python train.py --n_mels=64 --encoder_stem="deep" --loss="mse"
Rows from block 4 of the encoder of a small spectrogram autoencoder, named by matrix and row number. Rows with one number belong to one channel. Each number is 200 + 40 x the weight over its row's rms, rounded and kept within 0 to 999. All counts start at 0.
After each channel's rows are labels from the 100 clips, of 14976, where the channel reaches its highest value: "strongest on" is what is common among them. Only what is clearly more common there than usual is listed. The data: simulated sounds of rotating machines with and without faults. In brackets: how many of the 100, against the usual share in percent.
# convs0: expand pointwise conv (encoder.blocks.4.convs.0.weight, 256x64x1x1), inputs 0-63
# convs1: depthwise 3x3 conv (encoder.blocks.4.convs.1.weight, 256x1x3x3), a 3x3 kernel
# convs2: project pointwise conv (encoder.blocks.4.convs.2.weight, 64x256x1x1, transposed), outputs 0-63

convs0.103,210,124,168,184,227,159,151,201,146,182,180,199,153,213,195,226,273,252,169,218,168,183,116,205,214,213,119,288,138,171,197,246,210,162,235,184,214,233,182,202,223,219,232,196,277,182,227,246,113,138,231,116,163,246,190,223,201,183,175,208,226,248,218,168
convs1.103,178,223,181,171,124,197,194,280,208
convs2.103,216,239,127,243,241,184,225,215,219,246,228,200,244,179,180,262,178,156,236,240,248,192,256,197,180,222,246,84,226,187,208,164,166,246,148,189,200,216,184,194,218,172,180,199,241,240,201,181,218,242,176,232,160,144,263,106,223,108,221,135,234,167,169,163
strongest on: compressor (79 vs 12.1); speed: slow (65 vs 33.3); rattle (38 vs 13.8)

convs0.225,207,223,209,261,196,225,182,190,208,202,235,161,252,267,157,246,244,202,182,214,160,196,169,169,166,175,267,273,132,208,263,139,217,288,202,176,194,196,125,197,200,192,187,139,209,202,158,105,231,134,212,172,159,223,141,192,167,233,206,213,276,178,149,212
convs1.225,162,235,178,150,131,160,190,247,203
convs2.225,187,272,166,173,224,161,211,229,163,180,134,211,172,172,205,191,169,199,193,208,226,199,261,168,276,203,123,222,242,193,183,257,163,183,199,162,250,182,256,191,238,190,248,175,181,204,169,237,172,300,184,176,220,241,246,198,230,81,219,175,209,300,237,177
strongest on: compressor (78 vs 12.1)

convs0.232,251,224,190,185,101,296,207,239,159,201,218,228,187,206,199,172,238,216,247,269,151,220,231,243,182,173,245,241,185,192,162,243,214,173,222,177,219,168,182,234,152,255,238,253,167,213,180,157,185,192,217,270,119,175,147,253,211,269,155,183,224,172,284,199
convs1.232,245,149,226,142,178,130,201,214,191
convs2.232,253,246,196,265,241,244,223,216,197,188,201,306,168,240,171,200,213,241,165,78,194,241,200,210,179,210,204,230,227,151,257,128,218,127,189,210,140,233,251,202,194,172,184,248,234,156,218,225,238,209,174,233,273,126,180,236,212,227,175,193,184,246,175,181
strongest on: compressor (34 vs 12.1); rattle (33 vs 13.8)

convs0.82,257,256,203,211,211,206,217,212,213,156,194,204,243,185,238,271,53,252,196,211,165,184,189,155,229,209,268,170,264,202,178,102,243,234,196,152,179,160,245,183,225,237,196,177,182,233,222,206,216,206,205,173,117,146,197,172,125,148,186,232,207,186,205,188
convs1.82,175,184,215,104,189,199,148,222,230
convs2.82,202,93,255,202,172,244,176,219,221,215,254,266,142,208,139,257,246,187,261,171,221,228,195,172,194,169,132,231,122,198,204,218,162,211,212,169,216,146,182,225,136,197,254,201,258,172,191,87,204,139,179,250,235,189,186,213,208,223,182,184,188,180,210,256
strongest on: compressor (61 vs 12.1); piston engine (39 vs 12.6)

convs0.119,275,180,152,262,275,122,189,210,142,209,196,142,191,192,205,187,195,199,186,249,206,208,177,234,239,185,144,300,244,187,141,186,218,256,180,198,198,257,215,181,274,162,173,180,173,184,236,140,195,129,185,196,191,265,214,207,207,188,197,162,197,185,91,167
convs1.119,170,192,204,187,105,216,181,142,185
convs2.119,208,156,269,176,138,116,164,199,131,127,210,269,138,221,199,250,199,198,211,175,198,233,260,201,130,184,217,250,180,135,176,223,179,204,235,176,204,161,180,237,139,129,220,284,223,171,197,211,250,167,177,167,125,234,188,225,198,226,140,203,190,176,203,170
strongest on: compressor (70 vs 12.1)

convs0.236,175,259,195,142,179,208,155,132,213,182,206,155,198,224,80,217,238,135,223,228,239,205,277,219,219,186,255,137,144,164,138,213,235,237,207,192,243,263,283,226,255,184,214,152,177,186,215,180,242,241,216,193,211,214,185,203,253,166,139,140,208,207,211,215
convs1.236,203,277,188,227,249,224,243,224,247
convs2.236,246,134,232,182,250,211,228,259,198,213,217,243,89,221,147,221,222,185,161,148,212,194,165,187,187,164,166,231,243,126,177,252,202,218,179,180,185,176,227,215,190,147,204,185,239,178,140,169,274,162,193,209,144,134,196,214,269,143,192,259,174,108,223,190
strongest on: clipping (100 vs 8); text has "clipped" (99 vs 8); turbine (30 vs 12.8)

convs0.77,207,217,272,211,167,257,164,224,131,211,202,204,189,219,145,147,182,263,191,286,229,215,237,187,214,156,236,233,185,188,172,257,258,240,198,185,236,207,124,237,245,195,227,241,127,196,237,177,175,159,200,210,171,136,186,168,151,239,136,84,218,189,189,199
convs1.77,204,180,174,239,184,305,211,212,212
convs2.77,200,170,234,248,204,150,166,245,224,237,240,212,109,226,170,96,178,107,247,219,155,255,197,209,233,211,250,235,148,159,214,215,200,228,149,227,155,180,174,240,207,148,190,155,225,219,132,225,185,198,192,223,158,177,166,138,186,243,130,215,230,177,183,266
strongest on: clipping (56 vs 8); text has "clipped" (56 vs 8); pump (38 vs 12.8); piston engine (31 vs 12.6)

convs0.53,285,173,210,211,211,204,210,159,188,222,175,227,206,243,171,169,177,249,122,234,319,222,144,246,247,211,145,184,143,153,159,239,204,177,161,235,204,190,205,259,270,264,238,188,173,231,247,174,191,220,248,166,232,177,241,171,229,181,192,114,217,241,185,235
convs1.53,229,134,216,247,218,278,207,203,217
convs2.53,226,128,271,209,211,216,145,227,180,199,265,246,102,224,177,136,247,181,180,125,230,265,243,205,217,245,172,273,173,173,219,274,200,176,185,136,166,208,240,213,204,157,208,176,201,167,100,152,277,202,237,224,213,213,196,174,191,198,208,202,202,179,219,225
strongest on: clipping (55 vs 8); text has "clipped" (55 vs 8); piston engine (35 vs 12.6)

convs0.25,197,168,277,190,139,205,221,203,194,166,239,212,248,234,214,286,173,240,168,245,154,262,210,166,227,194,287,190,217,142,254,116,221,221,206,149,182,254,170,159,219,210,229,108,215,166,182,163,173,149,204,186,206,217,154,199,134,192,150,134,185,246,224,183
convs1.25,228,250,226,270,266,192,181,193,228
convs2.25,262,191,235,222,213,200,199,282,179,203,262,184,165,237,195,231,187,165,223,126,207,238,205,173,229,183,219,239,168,134,192,268,243,221,171,194,122,212,176,237,147,103,138,225,205,211,138,164,267,166,218,200,141,187,150,220,139,155,195,227,177,127,205,167
strongest on: clipping (99 vs 8); text has "clipped" (99 vs 8); turbine (30 vs 12.8)

convs0.123,175,220,217,218,193,208,209,236,229,178,188,248,179,182,193,149,181,218,279,168,213,188,186,147,170,255,195,221,227,235,179,203,254,195,309,117,170,153,159,234,291,202,231,146,227,252,221,262,232,271,179,295,186,244,203,234,248,206,189,156,164,171,204,165
convs1.123,217,180,215,244,286,232,159,238,203
convs2.123,150,240,167,151,181,191,141,215,175,234,143,158,179,246,190,115,245,226,225,219,295,133,249,154,214,129,169,182,176,183,258,233,186,245,250,138,167,160,169,167,242,146,265,226,172,219,185,176,219,252,168,188,190,236,229,222,169,154,247,220,154,195,219,183
strongest on: muffled (low-pass) (100 vs 12.2); quiet level (85 vs 28.6); piston engine (39 vs 12.6)

convs0.134,214,223,256,272,177,223,148,202,237,292,160,275,237,257,168,114,165,233,116,130,204,229,199,192,188,188,180,264,170,184,231,263,163,195,260,219,223,245,231,172,232,185,197,251,244,183,178,279,180,170,211,223,237,185,212,219,159,196,219,230,197,179,142,195
convs1.134,192,168,185,213,157,302,219,188,195
convs2.134,233,198,276,210,191,203,239,250,277,270,225,168,190,215,149,146,217,190,135,232,200,238,217,226,259,216,180,255,142,224,207,326,200,221,171,177,199,151,184,197,230,223,244,193,190,131,162,173,171,265,169,213,238,231,208,205,180,285,250,198,224,185,146,224
strongest on: piston engine (47 vs 12.6); rattle (41 vs 13.8); machine: compressor (29 vs 12.1)

convs0.115,163,153,236,171,195,204,196,175,191,189,185,124,188,182,217,149,237,196,246,178,210,217,190,185,113,200,163,237,153,237,190,207,95,183,220,213,285,224,300,196,215,188,214,242,231,192,156,272,138,192,228,173,328,241,192,203,205,160,222,200,210,204,233,171
convs1.115,192,144,242,236,174,246,211,146,248
convs2.115,144,157,219,238,217,217,254,243,231,176,227,173,121,223,113,155,180,206,171,179,268,221,207,207,231,177,123,201,203,215,214,196,194,162,196,194,140,184,213,166,169,244,201,220,209,202,151,154,180,186,229,171,180,193,235,297,253,161,250,235,128,205,227,319
strongest on: speed: slow (75 vs 33.3); compressor (69 vs 12.1); piston engine (31 vs 12.6)

convs0.95,126,191,233,178,162,255,196,213,212,160,210,175,233,181,204,150,221,197,238,150,44,238,121,189,217,216,239,138,261,191,196,259,222,219,227,199,217,171,254,234,160,230,217,232,199,187,184,176,186,201,178,188,165,187,210,175,92,206,171,167,189,169,261,233
convs1.95,211,261,193,192,287,200,186,251,189
convs2.95,168,145,181,262,138,155,258,219,216,229,232,217,171,223,181,143,229,210,154,240,313,188,258,182,182,181,219,207,134,240,196,139,204,162,152,184,134,181,175,208,217,215,177,220,188,214,148,133,209,173,189,215,157,180,209,211,227,182,210,157,175,203,193,340
strongest on: speed: slow (65 vs 33.3); piston engine (64 vs 12.6)

convs0.6,152,241,282,240,141,200,230,190,230,179,187,192,171,230,213,263,186,256,187,224,165,277,226,232,272,161,232,260,263,173,220,225,211,153,152,170,205,227,164,261,269,212,223,192,154,249,254,190,186,86,176,166,224,190,199,165,183,213,185,159,219,212,136,210
convs1.6,191,209,192,283,231,265,231,202,233
convs2.6,273,208,273,196,215,211,173,239,187,244,295,251,119,226,195,207,212,132,277,214,151,219,171,221,205,242,231,233,226,175,181,280,166,237,148,170,142,150,208,199,176,166,165,218,214,176,132,154,229,173,242,239,156,175,170,217,206,214,188,264,228,145,180,163
strongest on: clipping (100 vs 8); text has "clipped" (100 vs 8)

convs0.146,143,184,164,232,261,162,65,182,173,153,230,218,203,188,178,255,232,152,192,256,137,172,248,198,206,211,180,174,185,222,252,240,176,165,214,209,188,170,225,191,257,133,132,211,238,257,245,242,236,230,195,178,258,259,178,156,186,197,158,260,205,207,240,233
convs1.146,152,280,154,149,210,207,205,175,211
convs2.146,233,208,153,189,218,209,230,241,187,211,214,188,213,274,179,220,187,197,111,109,217,232,159,249,178,241,124,157,188,218,255,221,184,184,319,164,163,220,138,222,115,175,192,223,215,175,220,248,219,241,201,218,226,156,215,193,238,204,206,222,205,105,168,156
strongest on: piston engine (52 vs 12.6); rattle (48 vs 13.8)

convs0.137,199,227,262,265,219,200,179,185,225,209,208,229,222,252,155,241,168,183,154,249,176,184,213,133,266,162,211,198,204,155,233,205,297,229,203,232,182,244,136,156,139,140,217,179,146,182,237,190,228,147,226,181,139,204,190,172,234,188,151,157,132,252,216,294
convs1.137,201,290,163,191,265,217,187,191,187
convs2.137,227,180,209,318,130,171,248,183,227,224,252,207,219,165,163,208,248,171,237,93,266,216,192,188,171,189,157,211,246,163,117,185,227,211,163,222,169,273,197,231,131,141,211,223,188,217,198,205,217,215,204,158,231,236,228,209,195,203,180,194,163,111,236,158
strongest on: compressor (45 vs 12.1); piston engine (37 vs 12.6)

convs0.212,175,113,190,188,222,222,248,280,236,210,228,174,133,186,237,195,233,165,210,176,145,160,193,147,201,233,179,246,237,237,128,181,171,197,242,127,153,137,164,157,203,270,212,161,265,245,153,234,181,229,123,213,205,184,268,213,155,246,205,178,201,151,191,182
convs1.212,213,192,159,240,287,245,212,229,181
convs2.212,165,256,180,150,181,195,163,163,183,207,173,159,222,247,173,175,213,194,225,173,238,125,223,138,240,143,151,166,151,230,229,220,199,244,254,154,215,190,180,128,188,179,273,207,168,240,172,158,202,234,116,143,173,224,266,255,115,151,253,181,176,172,208,228
strongest on: muffled (low-pass) (96 vs 12.2); quiet level (88 vs 28.6); piston engine (34 vs 12.6)

convs0.186,156,207,225,182,142,255,108,199,235,203,209,216,190,239,232,190,187,202,168,191,142,170,204,190,65,230,171,137,198,194,234,187,253,194,198,179,175,154,117,235,148,245,166,263,217,202,205,231,193,166,172,220,159,173,190,110,223,164,164,228,139,222,216,150
convs1.186,151,219,162,148,132,156,219,177,202
convs2.186,190,226,204,154,196,112,242,241,182,177,218,218,197,243,314,238,222,235,185,204,266,161,191,200,286,203,233,262,192,212,185,214,199,154,162,188,266,224,87,139,198,195,245,226,243,244,186,253,223,221,222,205,246,154,154,185,203,210,226,226,201,160,185,261
strongest on: compressor (30 vs 12.1)

convs0.169,153,120,174,224,218,205,198,187,144,178,168,209,139,189,194,263,192,178,216,123,161,239,215,211,294,240,94,140,261,130,190,280,163,178,187,151,171,213,197,215,265,171,237,178,206,232,229,205,212,179,193,165,186,185,217,165,193,229,160,209,200,276,178,158
convs1.169,213,239,148,226,181,110,171,205,199
convs2.169,186,205,185,193,286,264,169,223,239,196,184,254,221,153,224,114,225,253,148,188,265,198,193,186,134,246,234,233,217,190,166,62,240,158,175,253,233,173,166,238,124,214,196,219,225,220,209,179,112,196,205,225,187,204,219,223,197,226,221,164,203,208,147,200
strongest on: speed: slow (83 vs 33.3); compressor (55 vs 12.1); piston engine (43 vs 12.6)

convs0.73,192,214,229,158,254,119,238,115,253,270,190,174,221,223,156,214,180,224,164,204,173,231,305,225,241,182,195,213,243,179,217,237,186,207,186,218,230,264,174,175,270,204,251,148,173,176,191,198,162,163,192,298,246,213,212,209,185,128,215,150,266,240,187,219
convs1.73,162,183,151,225,120,222,222,161,228
convs2.73,167,237,228,239,152,147,142,148,216,240,183,209,208,238,208,159,188,175,147,264,158,134,232,227,186,170,176,119,171,275,230,208,192,265,202,155,206,159,180,204,309,163,221,139,205,182,283,213,142,242,214,177,178,172,218,186,229,252,211,142,196,235,195,220
strongest on: rattle (45 vs 13.8)